Weights of a small audio frame classifier.
Training: soap at rate 0.0032, 16900 steps, batches of 64, held-out accuracy 99%.
Data: 26041 training examples, 41.5 epochs.
Rows from block 7, named by matrix and row number. Rows with one number belong to one channel. Each number is 128 + 32 x the weight over its row's rms, rounded and kept within 0 to 255. All counts start at 0. Numbers have three digits each. After the name is the row's rms in percent of the matrix's.
# convs0: first width-9 conv (model.blocks.7.convs.0.weight, 128x128x9, standardized in use), inputs 12-23, a 9 kernel for each
# convs1: second width-9 conv (model.blocks.7.convs.1.weight, 128x128x9, standardized in use, transposed), outputs 12-23, a 9 kernel for each
convs0.8 101:123125138153141154140161076161117153094114136140098080168175089130076152104117119122146107153109119173100111071133114106113101077076198052194145121097114164113091126103124100083081072145124157147135125132209062117207113151104120051095118152124093056170129118076150229094136083068110108103177128118140108158142116091087119127
convs1.8 101:070099099130168159117123106136112166196124144089169113187147140119201124126120167100113106171143108151125153163149113120091120102158134152173096157088072133131144150099103115142098097088107108121101098159111101110087127048162133147132134152109097088099141124118079148103147075150100113085042145140091143086062094101106089075
convs0.9 101:105112144161143131132124129173096102135113114136073147080129160156141109103087110107164148143111143111167122152096112103146148120112149061145128149089173101121197106069126079114103166153153144126168121116155076112138173112074076159084142099159141158202126117101170123122088108173175206142143190185107160069124111185152104149
convs1.9 099:127105175133133165122125125137133085115144124140137171164167099124145168207144123107095075132142122124117106161064117064126119162047139137107116106146142185164080118136134123134169143169195131109109177185133086163154110106109096140089111141116086134115113084091142095230160126149156109124092160112118154105028106103113139094
convs0.10 109:123142126148118119054151135110123112136130086131117127177136111112108143112129089124086102089143102097079172102108187145092117121137122151162171106154143119106081109127160139115142091094160142108116153075133116203083115154159136100150157125122164169139125093141162100165129148164183121101160128129191122137145121152119166105
convs1.10 112:151117129113109127123145098135122124108114143159162152087137155139121139143127124125098153110139176157142128092193048101147154132189151174101147132109119146136162119085093206208106148106139091155138137127134131075098100173104113126131140166117109139177167113111132103181114129162116131072182086113170120175124141103127176096
convs0.11 099:053137198185112150105199155168151151164107200124093117166147121128104164200142105121107130173085157124089115079094030129100099161140112119247121122143174130157159133148118117139081119087094159151102121096138123149158051177155129160135111111088079142138067146134073116141076095082147147111079136088139129128207167147147137105
convs1.11 095:037060160211124226157078087087115052135095084094160159161094063076121096147128185139108155131140150131160174111112126115133120102173184164126071207094102112176100093117160123143128132147117091114096126060151106134033178127175157072158151183079094109104104097118099137112141100166140127148113129169183165134145135101175121120
convs0.12 101:126093131164185114185180141159143089126136173131115120157136170083116169111137142152156075138127091162105177084191129095150195107146086134156070105132130125144125094132184132143126128124119130209077117203106134148095135093087127090112083158120122207110111119098091120177133103115160149115144166123116115189094170106147147133
convs1.12 104:095132106063133168119112172183137127099094161113053121108162128097133152101161145200153056126127133081097101120131110085177147103201133192145127122157116173110147112123161115185140117155172114186113122093101113176137134122152127143125161140152148091114120137138091178097165056146112171138107144153156156147145175173208120188
convs0.13 101:115100149152120152145093119075160118093148124156100087103093055199079120114104192178091122112099172093128119171117083108134098142091101131157123141196131128113103107143166144138144157050148184164090106170075160146098081123111161101087053158086127119100095139142143103173112147141149160125118126128083153137141083134119140127
convs1.13 097:099073153152148119100101220092080119104159125134148108181147125137115142123192110123112108150094168068145104117123135138163132155135091125106128194146082110103213136116151125166187155155133126086167096182118161118143216112133109076142152071163122102169158172125213149154170159188173073106140126152085150123164156117177147160
convs0.14 101:169139144159123134155078109120070170124033180116149113158083143134123098117136148155092136138130088051126152201176095153127143100071130108110125188164151146129125099173109089147147121083060124119115175155135128114177183068132190107129196133139090153122131038220000163175130119114155126047232180099124109162109109109110140116
convs1.14 109:115117069154215135102136138130106117202094150165128102110144094095093143110154151143123125118126080120110183176108152149104140132108161116164154090198086117112176109110138152123114128140133136111146087131184125131120154144190104153107165129087147120096195093215168166099128174190056134151150093105124172121144091133141163180
convs0.15 101:112079120104167141129113182170120126152131139073099105129102149131167107104130176097147159133080165166116139152062085114134170152125183127149141133091211077136120134163061150130127128142141094135107084125151105103178145167118115130114127101128186125161131178075112089123140123127178132115145166137162111188109107194143132151
convs1.15 099:136175105085135124114104131133168118114157081153106114105128143116148114168157142090192113203120104149147083139143108191139105099160090127135141172175112158123069089147103157111109124099108077115130164120141093161164159200096112133105156117187065083102120127111114115113126118118106107121148151073185154121121111151102115177
convs0.16 103:105149127094181086137086130123105154069174161140118142091077091156149168137140084132119135161184073128133185132134145150116151144164171108105097217113142173109148138212147079093116103161055115165091063167209082164096110204138127143128122141129140199105099145150099108125178148126155175118163104132150186093212028104095134126
convs1.16 105:071132147104161056108147068138144118137122078152133160108109090154161108126068147156099155162127091139140126119109127161104108145095155116114113079066155146113127124091152207148082117132067105146100158170152132198092078177114112169113128096131152108158156119133135161170110129115115107160104073148118153083069138081101151127
convs0.17 100:129137099130141114091113139134125116146130158119137119122228159145108138137090082146118167167071132128175127153104171147147139079116136098060133110091125133105124164197112146131122121104110142148138214109144093160107171078200160140159109063104147170154156153096057159081156159141164111073180133043124137187128109109136089149
convs1.17 103:098138099131146154136074121203169164145166114119157125066110096141125098076098073051162156129196134071111088114096135181118198106193169117096103143088088170104119078134162159112170107115157156105133136153072144169121104084148139073117130085120120143124133161154140060081161088152098134131105143151154160142137121110144113169
convs0.18 102:140083164164139138192154095070143129194125112087176082106084118076133149156122174157115116083117125182109173130150114112148130140129131031247124114131107137122126129095152129127097149076127170129225127141106120173083132219094118100117136105118105098135082171110142154179161110129145107098147138132000131142136135162114080130
convs1.18 104:090129127122123160128094137132159178136121156111164091223105053136137175126083167124144189122156146106127153113154177082115142189147180099056126120166130193183094100158129114139179100108210101139163156125155149130151131055153086111119115116103101153121122149121150082170100144042161114137123089135163071129155131103181157132
convs0.19 098:133156160067111112132112118136155179137170092075125150162166116128156160158114063148115126109101187104119089189082143148121145085062108106144159102150180126119135122097156164186141110163169148130114093102147125106092125138143149135075091133181141163150118129124101188163065155198153141108121094139139056142127099093126156231
convs1.19 096:119135109119186150139101138073154155097109088102124107139106121076116129123150154151130067076168158184138142134146149112128071131123087125082103179138091137146037141108103118110146172141107102135165166155101085080115121045106116126159091124125162130111108104133091116127149132134069147101074135113074090130166057110128060109
convs0.20 098:140112116108154089138085128123149161166116098138085094125117159139110104155096095169118110118102156111109103114158125133158088146169150170138147148111122086160115135093240166144151138078111143050163161176133119142122135139192065116153176123113128134123189101087147175096130159124080112132138127087138136172144148178080096152
convs1.20 103:126106168114104145157105100140111143160171074160096108115095116156130064083114088193109134149134082129138086103131160161185130198160102106131116043139180073123124122177196121183142112164155132163119178185120189196124136101117151142138120122162142167146169142171187118145135116146141168151125158160164149112147212120132121159
convs0.21 098:185143111160135133129139052009091118107155141094154163114180133150084073095101126129170110113139095127108113102150173130132141096144112153132143119085172171092060140051124139141141173092195144169101104124086113134165081093131096103161105132122131124112084169100085128104148106131097121109070125074164116196102118114139134113
convs1.21 094:153117209072124124225104138079161096134094173122137148135103158117132128119141125167110190108142167118154140151138147082127078087127118149121045157032092137099071113164190145144163152121157102152117134181077151156174093080153087122134120152141142144118139190120139102143106183176085202148111125151097146138125142160128132102
convs0.22 099:121090123078129128159112155119176141135159111156153109150129101133146087153128125097157141134085145104108121117091106153177161153078098110132092089134109139115134143209133128095123105175048094183172124124117096120091152136153080168038062153083211095131146167129121087104108132175143170117062122156126120127178113110078178144
convs1.22 099:131107109096147138088115084132116176095092132134121059164101165148109099082164095124112127092108164088145066232160156197173097136240076128197158065125095144096144183162101090106199105174108158148143146185109104137202183112120085125174163120091124111105247157146178085205153128126200163128094125137171128167110159155183119120
convs0.23 106:152138080195082117127144148106155049165133136117109147113128141119164139113137135132108155229071086136134149093148105155162123124165118173137000068154111138144135122132150119107111160109133156141074079144138094160124160141142116132127111106085166112138139102141158160135191115128112084180135112156126061163066183140079144097
convs1.23 109:167112152158162122095124090132135135156135107082147150111081151080133103158124111098179076119156143127169060138093158106157139138139122116140085137128044014149152134142110154118120145112106101116113164148168155140110137138152122106133119119119144118152135096106200098141118128118133103133129121126127101148115136084153120168
convs0.24 095:120124159114082149074104164150158091146109131130124123140133117136130126166091060132094160120067114076153124090153101125095112186158114101116180153164100159130105079151152169100120132149168138114079159106105040143124147167163141132079138131115218081103122103126082174112190166130144108094159089159121076134138119108129161158
convs1.24 091:085095115163161092083125145126142084120067164126123119099072173044151162144140110093151201113123173120109128144123129143123082164142134115139129111081081141096127151127112090071124114069136132166117112208100134147125125079129136108148152151122175138115075101112191110066148102115073162114104088110156088154102134091120137114
convs0.25 105:165092096096167110117139139143072094077109118111140168154118148104205194108078143067157158159046168097136129103161147098151095114150114101176126147133102142167078125126096121109142108091170108145188150135143171115127125142050036157172125102144108191169105105120135120079116157114144116211111125115098132072119128118153116151
convs1.25 102:059161113160171186174122128164153093125099168104121142154109081078128128114172158079118195074140120078136108153156097127132116182174166129132151149130181164106107156123118188137124195184153099136164141131170194148123092180121085191106157143144074147181154103179172229087144149215135148089122168131154101212147126187141076178
convs0.26 101:139180094127121109132198147151147106073108095160126143120111174165101121171119144113107140175097141119094172096123190092118164100134186062119147134163121110136188125113100099178142113109149166111125152205122158098072119166063129041088136182101138171113115061112098154137100163145114143170136124102096136206095129145157118138
convs1.26 097:162122165136171096116163124126139129106142184112079111181156108122075113114114088170110141117139116045110156100143165163155150196149091098091111117099127207101112157094128182148143138124098112134099146130172152151115118091133159081199053146153151151089167182157191129138123158150148142212099168091080160139126170094102143189
convs0.27 100:186182152146117131139147116127126107184140171117129140159139074091050186110115149129142155048095151144114148094113154127155157131112162148126069084107123087145158128094169137093131042079080124168155149154115147149093117203128166147099090154104130142147121142083083197070142124115119125123135062140103124114167141093107155147
convs1.27 096:123143113070100100106035102102105139132113188152184167069179196141036116072113106140129124173121110163148173105120201175156136186105159151151158147181094156110140136110134132128140124136110105139163111115126097112119098160131131200092098136101080091148157153150153147138153141146131092042117128115134127124158123122089136107
convs0.28 099:041090105160167149100107087106153102043088113138097130223136117139149115079125137180129092106131124149140135123124137097150096095103140156120178131058101160113153153125158134127091109182142198151164104121072138150112071076090134118151121104143159063132147072129137155114051101117132176190167119087119124135093151081089132200
convs1.28 099:086110149144163122146132156121164136171159082056147098147151127156117090141125132076137128115116184181124126127099134109167178149119111123127125146139134061144110216158114133179165166145149150120151144141223125141213173134100142123072214141114080119192134149108159131240161208127165162169217181156108113130129159187180159187
convs0.29 097:125077120113082155158142108096095172123111164112111134123139136089177098129135175106120173128173075165095143098158151101158109127114179150166064133087082190100189163154173181144140113147167175072124119138111135062082160188088136170123104054133190129191169114076232111148155143178126106141131096093130228104077057097142115118
convs1.29 096:118172113137157156151156104137140173151112136119113170061121147124138128118124118139147122094134072140154137151163182125149112116168138135129090107148106084096124144110120133141212120093119145112177122177176173097122121204106131126176128082064096149155150136146193165126142136073153111190132155119165156144160139147131104090
convs0.30 102:134109100131104134122156118179127148090126124134127149104150096141061125119071139087153111119136103127180105150176088147106080121119201062135120108148123087144232133105095136114152100113154131145149132171094152092150121126054006217119116153181150115161079173131096189132137167042098170126170153126108167134122150123121135102
convs1.30 098:153104150142111150120172116184108144093069079150091158120110130108151213078097168146119163165123176148086106162098115145133086138154097084180143161120133142146092105125118115132220125125177137115107139167095162151154148088154127070186023138162106152100171087147153145135157133134159176155058163078100104095135139194156127119
convs0.31 110:134140117119081174114126110102119216092121098158108149133183102160156126146147110121105082147106107170146085138209113106127116111177142133148123108138162117160077065068163188073127130141174132106132134182062113149099128121120174094132111130099150159111143146142118145137160146159127124124130137123158139115173086141115141089
convs1.31 105:129139096091122147116076186103083109170132137125175107077182116176118110102171114111138199066097115147244103120151145079140151127109100114104073096146170106070130061089131139122106111122112136098125112137149118118076146088155015084154080187097137121196094146156089124144115082081127109085144168107119131096116117123159139119
convs0.32 099:162186139103129058172114148162072078154142194145138147174127125095096127120137149122165102105088168142122160121131165118128151117109065158127111105160115081141126157151123155115133132118110116134069120069085165143148125140098209169163147142139152133173143192088104158072100135092104202182098115202154147125098162160074114122
convs1.32 101:166169161128161172049177126117178087136098115214140111167122162213110083140153124108125132053148190129078168116120119087188098125170063153161125147108101104114146100126164049123109172120121148153110134074069120156090183137154114095130193071096144172083024116168104051192151070102125099163139152121149140084119071132073158125
convs0.33 103:102126174135165119117134104141134049154098166132176108090102168099128112096109106220146136063116106100178098093100137105116170108142125041169133107151154110107112121097175155164099073151133159117064129108098150101116149123125153190148153114092100134127166177111132146111125074101048181123142160137159090134121120123113134151
convs1.33 099:165109121069126087182143188143120077184131123140099129145152142127115152120137088138103157115136059119106124069116077100116093155154150106221161060144118175150166082170164129093139118122154185076133073141110118125069157082148071169139124112104133154106106085100151088115126107111130190112127182110171179149159109105118094170
convs0.34 096:115148087082145139122117138120093116143100126108193112117123111123144099103135095171130066143130141095134172200083181112100121133118131159108121193124159084178154194076133118130136144138134109095103092137104117142129129136165146149211039220187105164138128125160161101071122059157142172168067104126139168154132138160086164109
convs1.34 099:177148044148100119176147153098073183170084156108185106142116146132156112152096169092156133093150124104122075109131066108093127131120135133136054136141092077091168089064140105123101110105128152109093124133161098110136167132131084086142152151144112109101096104091118127099055147103117082131117153133126159018092034079110062123
convs0.35 100:147084137122127143143125091110183116100077098123208127088116044164177135102142147100117091199127101158109187153108177107107105082119094078144165175118138213161071108115102147121096103187102144125068088088122085166150074176158077104179168166094117153143110121129134151132132074210164130155124147119135128160161108103117116109
convs1.35 106:144143173134187183148100097132140147162164122141119190184190137151125199114138150152141134130158074071143105119147098185140056122096098124105128155138147162080117142141086071122135089065166068136099094138121141122084168111117144153184131077123109099159127132139030090107184169153092087083133104184115116123086058119036126110
convs0.36 100:145120127155156127116085134168111140159141130189128115180151091116124187120163167198112109107045042138141125099129144185130134150104123119139143104146161158151139078179079121172157116134132054222099110167116128132113215081050085079138162129086162114138070189138097147145133109074126119182135119045070124083080107091085098100
convs1.36 096:205127149156129134166158151087109090141105161173099070165160120071123157073130162096126092125171106073109078127108124126127086116121105100164172131162123105169191107149182110129133078144173111166065172078126139158147080125082198209114143139185155128077125154118141155106100125107102138140129133153164133114120121116141176125
convs0.37 102:121186159139164124094132165117118154071105121160122125168152146125089166102112160114166156113175117073134125077147138127083161130163141158077044107094176109124176140176131114095096132110116074086146135116081156100123144139139125110171155111134081126091103139097130121155119101157089130118070066154141072180107147128087118184
convs1.37 107:171133142132141114110159148153153108135135066130156091151136157230178085142139076082100127112097107131097117125111122073064082105135122101125112144163211148159167122110138145169178135143116216157137088156128139131142140103103136131176086159132111148121103115110102134068116138154148130110147099088108112130123162115129108141
convs0.38 104:199209153099135172129128169123093137140147114145048150116111081121114131121132109087126155128167142143103143114108188171076129143123164129121099154124148084099113076100135140129097111121184126098105092167140137117118117065070167115134076157135179110216012133153171151166113121144104101139122131176129118154122106170117079153
convs1.38 101:154122225165091101126166146170133096157131103098073146126105169118131132142109078142099101131140080140143140152116110084085113098085142144089093106125121092103115088073145074129100151097065095159119098142190080108064147102170099180067133152197135084088142147033140049144134131105090071178121132113138105122185113089078140139
convs0.39 094:124118172199148101103129134112178143093125124155122135143158117129125112130153121116174190127035125137174112146116119126103094126138127112164151105129091177073088088120145108142070136106152160117089151080134153125118080158255066112141128079117141158041233156092078088163104124118077100131127138097092117088154148128120158111
convs1.39 097:144190116159140131139109112178114120133100138097079184100169122112101096150131129150100080118145218060184086097083137170075097112106154102108122139079091145115131136073122152085129092104148128076118180083107099033104121142173149077144136076144132098051112113092095103139065142086084097179151093130123168058100141072129067168
convs0.40 102:105179128113203131155111130150079140127141138140122099101146173116135156033139126056205120203093155142120140178192106138102138073098184151109101186092134163136081105120109083159096123072101099106117112110137103111086076121135255078179137113152179099180119177100086122123162136107157076148143147134078156109085088144104128135
convs1.40 104:122137183185137131118132083153175184166144105122139086171175143107057143114105139094160069121116107113078160177081160175063094103168150115106136137142133117169102121111101129128087126046130108105114127081102104077107118117139124202138106114174062127125102099077074142087140146078171119088144153155156124105143078115134082065
convs0.41 098:109055091141113123117165083150102128160166114115105151127138163140110103097089096080178151055170181107117144182139174151182144142113105105135173063152147080132157224100140114107158095124118170127147076127057122118101148198073162140108129129120175132151148072077205161122132103148104128144145111141092069074084120116170127086
convs1.41 100:147121146093163134108132144136133150110114106098096141125078161186116156143138141141141103127103075097119101160046145156133144096115125114121146133149120109117152092131118108046099114106149090101146103201070102123073109143164114146224159169094081139116132053096115064059161161124116147095112148190162170166145136120142129076
convs0.42 100:101136152141135174139149131088059121111166148107165133127156115124116142128144087125128062117081087209200118114110124148120092145125097117140178113160165103119163091154150161130092141126106137113141159137111121154071111165109175150153125138159168120079120166170090073138070114124135108074149118182114115104142115168146157183
convs1.42 097:185141070134163147127170157091131115091120124156045131147133124222108162085076061171218079131110134089078097156110137155123067126166096083118137148107113119163198113152130210111127146132134107105196147144142178138133150197100138105156070123085111113169152171110110129084081131110158158216120100180042149129102118133160121165
convs0.43 103:124156122197150173094166123173124186148110142190130138168153108112142167161145126170163146097136074144165137099152142120153146074128087068095095133119140142119122165159148054127130131140186116100118156101109039143159161202187056087110171120171162104134122113144218106108117156057093134147115156098122120145141164091121160164
convs1.43 098:044148085202106122181109125092127080109148151091147105117142072103132131081074205156108104077156078174099040116093172136102134046108184136153118091137113129135188176137129070121119202129118114142115137138121143074116200099144130095056170063188132085125122164131153111093120134107122112086142143147128142120091097117123127153
convs0.44 106:119095105132153159131098099146116129082178144124127090113121121130160189162152126116139135157037204172113104187162110142182158138164092117121099097121134183138057158155121127120120137098141141090140135098142166088118197139118112051177159104060176144157097209120088131103152115162124137181192120083143135135121101092162117127
convs1.44 101:137145187109113148105138178153147041146079190131138092112174154131141141094111145130105162131115055145114118091099119097107151134130108074116161137177146186099101114154128114193129126133067145101164149046099098150162101134180157156180086094128148150094105087118027162084132046151098111099119154133179121118137114142065179101
convs0.45 100:198131165159168137109155144124143139151096099138107160111116132134126147164149099140122127004154170130103168099131118099191139088141145130169116139158160132088178138114096095096108141130141133130102113148109160138152133143081128155086169053154098173086182097060101095126093126108109209150136078122156158097149130096144096186
convs1.45 104:122146129165096141123093159159182129134108060130137152151106123205095130097137156143123151149131163108107096143090112144079121102107142104117124100111076087192113137108075180131117083112133139091140147169112119059190096124137135121179170106110141126129101159061116156041190107080085059177123137156152131139088094102114101150
convs0.46 105:109109166124149088161214105157093174106143098153143144142105143134129186107127088113213097138081107146101124118164115078154178037131099125142074150105160187084110081099152139085174084134139096165142151115122103172100115072136220104119135091184165141104150132090118100159115113121116163147075130169077178165060152104106174169
convs1.46 107:106073168104165170113197131102140151162174084185104166164121110117146113107121129160139088131093196078090103082106113112166182115124092104094145140144144128138196137128102136163117143117114128103125154097150054151074095126113164050178174132125153137125189182086166091139153194120078107149149129146130133098135107167166094013
convs0.47 098:113099123139096144088168124093141158115129109183114147133129145150144134155087120109134186124093130072186104076179167070144127100128124115147130079120054194184135051104162139176133158161130075135115143119110179122112114127165068115053236255087124164051135123176149084089092153085135091097132158146105112128089113058164134167
convs1.47 099:158179101091113097138145119140113087226168132141121163178142091119143155181151110195094160161126160110130145047137140106131094122194126124163109066109133138100127097111095188060135106124077149134067051120125075149154179105098106098126141119123135086046143104103145104109093108080087149111054126120089162105105087120103089139
convs0.48 101:076097130113199130130145146118130139109119121110089140129117122138121194131143120076111135140120197107103146190136079142126092164074154153182123143119141089161127185142136125128171092126110169149106104096120150103162115139129139141092154112115093157130134187103085126101105149118109144102158150116155155193124061175102089106
convs1.48 096:157116100169122072125105119169140161056091131138112194138172218118166136105128116135126128091115100172147113113149161112142147130102134187110153101164138130036079124142058072110105169130105151103153096174106097114108190105093130154113123080093128150124113144126096140120159151125158142132074116107138133066139135107105126162
convs0.49 095:212143129141098168088147149138106207135173125167122108140106113072136135171166110102160120118092118145156162102096154101109133143108112136152120169171128165046146135195139141081150139139130050126064098144172088090165144091159158118148077060107124077188050122153152108157125125101105083131076107111110106100128133153118144092
convs1.49 095:129119084109139151169106148131094084134125137170105144135153191186132118101113147191103176090107140167119093095087094108172133160129115112185181194095123108161094179124104138145168158118144114171188172216149235184085151136137104157160070147108085144125071130109092143172145082139152111135152230118155158090125112132136146138
convs0.50 102:142116106149117127142107059120087145166062151132145102202186154142176132098134102144107100130085192057140145091110065169167131088095158133096105106149225160157166131181116153099110109113202121097190122143157110127109140148122134136133123129142138157133131126088094177147146090156167127137123116107176157168085064130113123117
convs1.50 103:140177147137110140180136152150124123136117155140176077136122082102148129115074079089109144146214171099124126135116098137114192133167160101170136167161147100153120114149127102126124138098134163128172139148149110145141127136153139115130121119098168105102161139167137141142161117139108119107136142120113196163163074137143116147
convs0.51 098:102139097181188134121151123156088075099177133151157096117137138133172096085145213068120092113124130134129150114121111102123069184095100076173176103091113136143109109086138162130107098151068155129075098111131120089191091166159147130196122148113109163132158118071142160096163205161109127108085133076133079125085173036115127149
convs1.51 099:106104099151086080140126174163091093118134141127156122145124146135139093151083127187112090128076107101105104080146120063090148128121134140115112129110143109148137093154161128100070137184173120107110197128172078148058087141114113150177163171133072087115125103122113097162099133152116143136177109148122107111103151085114156182
convs0.52 101:100175110104121106149104112125170185149131078087096118162100158107136125173154128180099114102145109086105048108094127132105136125145121129115112133206146045180109056084128114153128194153184099133103127111216131109142140127141123099149104122123147101151154128156103116100126123164175221105144095175096179114125127203160063131
convs1.52 103:118110137131095073173115119146146144108100128097108138096143086127102107100112175099085124072136196114111132175140153150133190115115171145203135204084071088081149115107121201085093125084105153152112169072111077085090118127057181139126131100177134140114146154136116119105104078125071082135112075142108120180153155111127068092
convs0.53 097:140119120109094134139187222067079089121155123138179135204160105136144152083113108121105116069134098103179093063130114142144167154095097132113135111137214134106085129083121124105167145104139130164130124108136139088114131132111115095148127149093093120125091090137163108187080072059135103139142105092106115096144066151114189161
convs1.53 099:118147128117088110106135072196145159152165148144101129129122117083121162128102105112145107097143167123136164200139129165108074148116125126144110138148170131070120165124113112106150131106130130126124136144148106147096149145116166158153176152127134077131157177115086121065093154111151158121122097116114108135115124131100093155
convs0.54 106:110118197129109054175169172082122132187079122191116136161136137131175146154118134141136109049173142083154069077141100089167165134133161156123127095139099141148143136140122054100148162102157216127136118082068164176068142180109089061064162102113086160075126115127119114191148055059176124117091129130098129080148094141160162144
convs1.54 100:131135086060137125150103146184098156123167094110122074144199141142170132093083151120107154082161069171135131134094092154127140123185158114119165119135166124135168078150093128145152116096100166095101180164081122134109130106136128201094137144120127038111100129083113113142119158125132184097110196164110168152088158116129136147
convs0.55 094:113143165125164173099196138168169132119133114182070215188142175135084117138092138128169097080085104153122140093102157156149116126146074150142133057102128137099138111096121125094116143158116143095121141140175119160101173071094118150107188113128108141126126117149140061150112120202134153139133118130139117134026127105133130162
convs1.55 092:124090090061105166087156132116101103037163086112058110094172138155056124186163193118132152138109139127178158107055158099120165103129130114126124128151175159105117089104130116115104110109108184122104100164124117114134089161058110104193122160139146131112108095177131133086103027139146103114101131065124122094087138149190115098
convs0.56 101:125118084118133143097077112133102168112140105120064098153091131146143167170147091145129118170106133254124068090131140120150100117101154104124146107084142144175196168130149064120113149135117126171112138104089175178124112145114103135092089153127108113130157132174067197087115173128150096111176129092133112134129111143101089186
convs1.56 104:180109180131145139103105116178133127117135144104130108121081156128070085069089168111120166088148119128141104105139095154120133146105124104159179087117130133133117165146147133149091113131158116172124165130128130106118028168086093134114134144141134162185097122117114120142159093149104098140165095127170114106103169149124105079
convs0.57 099:156113124120156123148156166149132171194123136133167123115101151138161110158080072165022176084098104092125111071168152084213153096120111146128084095111128085145118088123125117088163153120112080045165123143079164126133140162138144039062073130078141159104138092184129161143111131143092091102121137136181096167111110140073110174
convs1.57 101:120106141116160079129120120134120108121147082090105103081107198191134105120149106127105138147177129107058118075101120183108135146162104099135120119125154135105120117096138161123192180119145157124147113148112133106172176165150134091117097101133108121137102112123115085123125097128137195144120119105101116131091104123127145084
convs0.58 092:128148129070130145144126158115136099120109099127169139165163151145100088082110127096083190143118186098123131133145145117153131111140097136159115126101124083087185116121086093152137130131134086108175151149150155125129105177130138152127119172110153136167122184109129147154118104044102124156174166141138124114164095108163119154
convs1.58 100:153106092133138122113105058117075119093083099167125163207062093101130117173150144069121134141144123127094108121103144135172128121126121092091112133117150130143122104123147149142090148166142106165135122124165156128152141068102120112145116105126172092101151134165146124162078135116100102090152137160142127120117120134092141130
convs0.59 096:116074113126222160143157203149171113170184129130092115183168146172164095145168172144110125087157095161071113080136141121114163158178142098157112150139094045107138153100155097125129177077137113100129124139113183110213122150118146172113105111103140152135152147067132131133135144053110139058122126112105084093151116111131099099
convs1.59 093:081120168119125019118088107171108116125096127095144100152127178154073120125101087136106151093126128102147151115102169118170153141147121194187119132135134123129130061149145167133163151093120087132125194108117075089109104115140101205163153135108148170094128126116163109046183123113132097106158184095143094121199106146138106186
convs0.60 089:117125185156143137152153093148151118129193128177092173137131086115124120160167155132127118054091145128143194143142119129093128124112115031142163111123140115127136118101101119109132134110065204114095113097154117107088093128146115133167141104123161121081077117085057147144154143133197182143123118141155154116145112114087147175
convs1.60 094:137090176128181151113117093162157165113136132156140124166106154120094116158098142158100137133049135108096096117093127145161108123120132100120168159106073058159151119143075111181159157114144160161137106134136119107091155049112108196152098149108113116113131179148107145156099082112167150132131161141127102155109152128141187134
convs0.61 097:095100130145104150113114139102170107133134115067150159164132170105133162170147108151140181084112110089070087155140127156106103105146087100072093136143160118075143168137130126131120145117077116131064091197185150156116159130164133143078105139119173078111159111149080107129092062117137163168094106131130116117088132078128120115
convs1.61 099:030105107136139101167084096074123126143167147130135147075155189139115133114162115107114113117126077196191101119095138118102091136114164090054046150085065131049131080143123110117092086138124079126109129176127114125147111144138156179192080163158099152141102163152135075141117158154162132083096092170154089136138125111138124174
convs0.62 101:077110071083164168147161141123150036102103094108117125161164083164169140156099047116122127026071106131168135139068098124111185112112175126149160127100119129152106136133138061117126117116136123185218078117086188155127117180092086137118092161101162100130124104145105108115151208102083081136190134154121122078110111136089156119
convs1.62 099:088125078157140100117151135129105123110107179101090101140104111157166134135106142112135152110142123119202057106120148154109118194141090153189149128105118173137186095128136105111112128126146127097114177091127129134069112143153133115097132184101144119129090130147186172108160165126141130139142087098180124087155155147136113184
convs0.63 099:066152134113077082154157114108142183109070124107141147138159143217117130118118083134148131122134049086140146196117147107116113127200050100101121144084130134138163137131131150084050064070203134086081215149100175127141080170069162110088135180121133144142089128122143058179113102099166140117132135135123138100161042158091173089
convs1.63 099:092179113149165136152112085126130159161133083118151126161110118129135097173104087124139148155109157123130125109137160127127137127079130126143114110165147071145106160125177144149170135167059129094118135180140130125146121117143053181153125124078137144130090194156093145115159162116112154149124101123116153171100174139152067154
convs0.64 099:126128142125128114107144106111158155205112101210070112155117151102107123117072144157175122111076132179137075107148131095182159105157149141100165084200114083106171133123107110083085080118084180116135119093116172110158121095136125097052127242088134121068083156109145121107176140125097127158083171124109144102105148126162115122
convs1.64 107:150147128137100122093164116156122199103173114080121091168165073113109106075173068171128120105174124078087114141120144126085154118095069184096156148018083079153124142101086090193124085130150079092137137158158171127146073086156129164104120092216136129117134117106147123116109104123194170146146152090125094088180051095052122104
convs0.65 097:100149172067088148172107138081182123153181086139148168099152101084115131135114131114182062168128094084085152153151100144184168127140118159165078171174046142156137125077127116073178134112150175104110106114160122105089117161127071132158095095106185114117141144102139120174084091122082106138141102116130069116077106127153123095
convs1.65 100:158087164122108177130143108129144165123109158057098105068095137160061162182070130190177138130128142047185136155113083145117120066108078159076118131171146107080196097132122200080154188108072185098175124124149101074123070072139110066151099102122153097151091116126115105158111162092093167144134115169139109105093164101193116168
convs0.66 100:137127168083116069137195116116101128079131046153086084159160169162150136139122077160101130159171169052085099082114138110124183150118158104144061120202122170066130142164112161113135123119129107117137088168171083142130134124148120122065087169130112120091117101186090152112121145100069125161147102105128145123122061091189098148
convs1.66 104:206118179156152169128154073101158139093135155132116135098144138112126093071107056135194136056157100120107161149124138158176168136143157102107120152191140142131131184197173189134143187079129132094175146156190136144143159131018186121116153142141137146128204159127175084139206146148135169163064159139135200164173159146180171150
convs0.67 109:109162107172117123168111123134101133159038141130081126120112171149142142108119104088093117124137195094150149083154125115146152059147139121136114112179204143110157121130112174124123130198129140096150081191123138095109148067095154173231123097138163133113143198028106135153134139125094133211135072161160121129113094120124131110
convs1.67 107:137127091174126097125140097167124175114022142182111180103070124127085104123169133072165234164080180126088127103099051192074085140120106086151035110108086121140144088098092139050119080119131154109127113117104108143099131164117131112122093115102090142111098099061114102121087101046083082106140069151090074078097151088132064115
convs0.68 097:054106108174134101133136145153176144150157106077058134093167151089099150133096108113111114098167124140126145132136116102169133099125108089087147097119105141215092163161143121133134102155041102123099070123156177087102160111160123067109096109087150200104112147096083129107142165122136115068111096109167094196073121083166115114
convs1.68 096:119075104130128142158131138156160173113203125100149106155170127125117083123091145167098143100113155125178090115130076102146188090117121139064119109156135112087100061170112098120081110115136142131099148131181177037142166154083135202135147153131160126087099086137146125128126098155095137118148101144166120127058079095145120151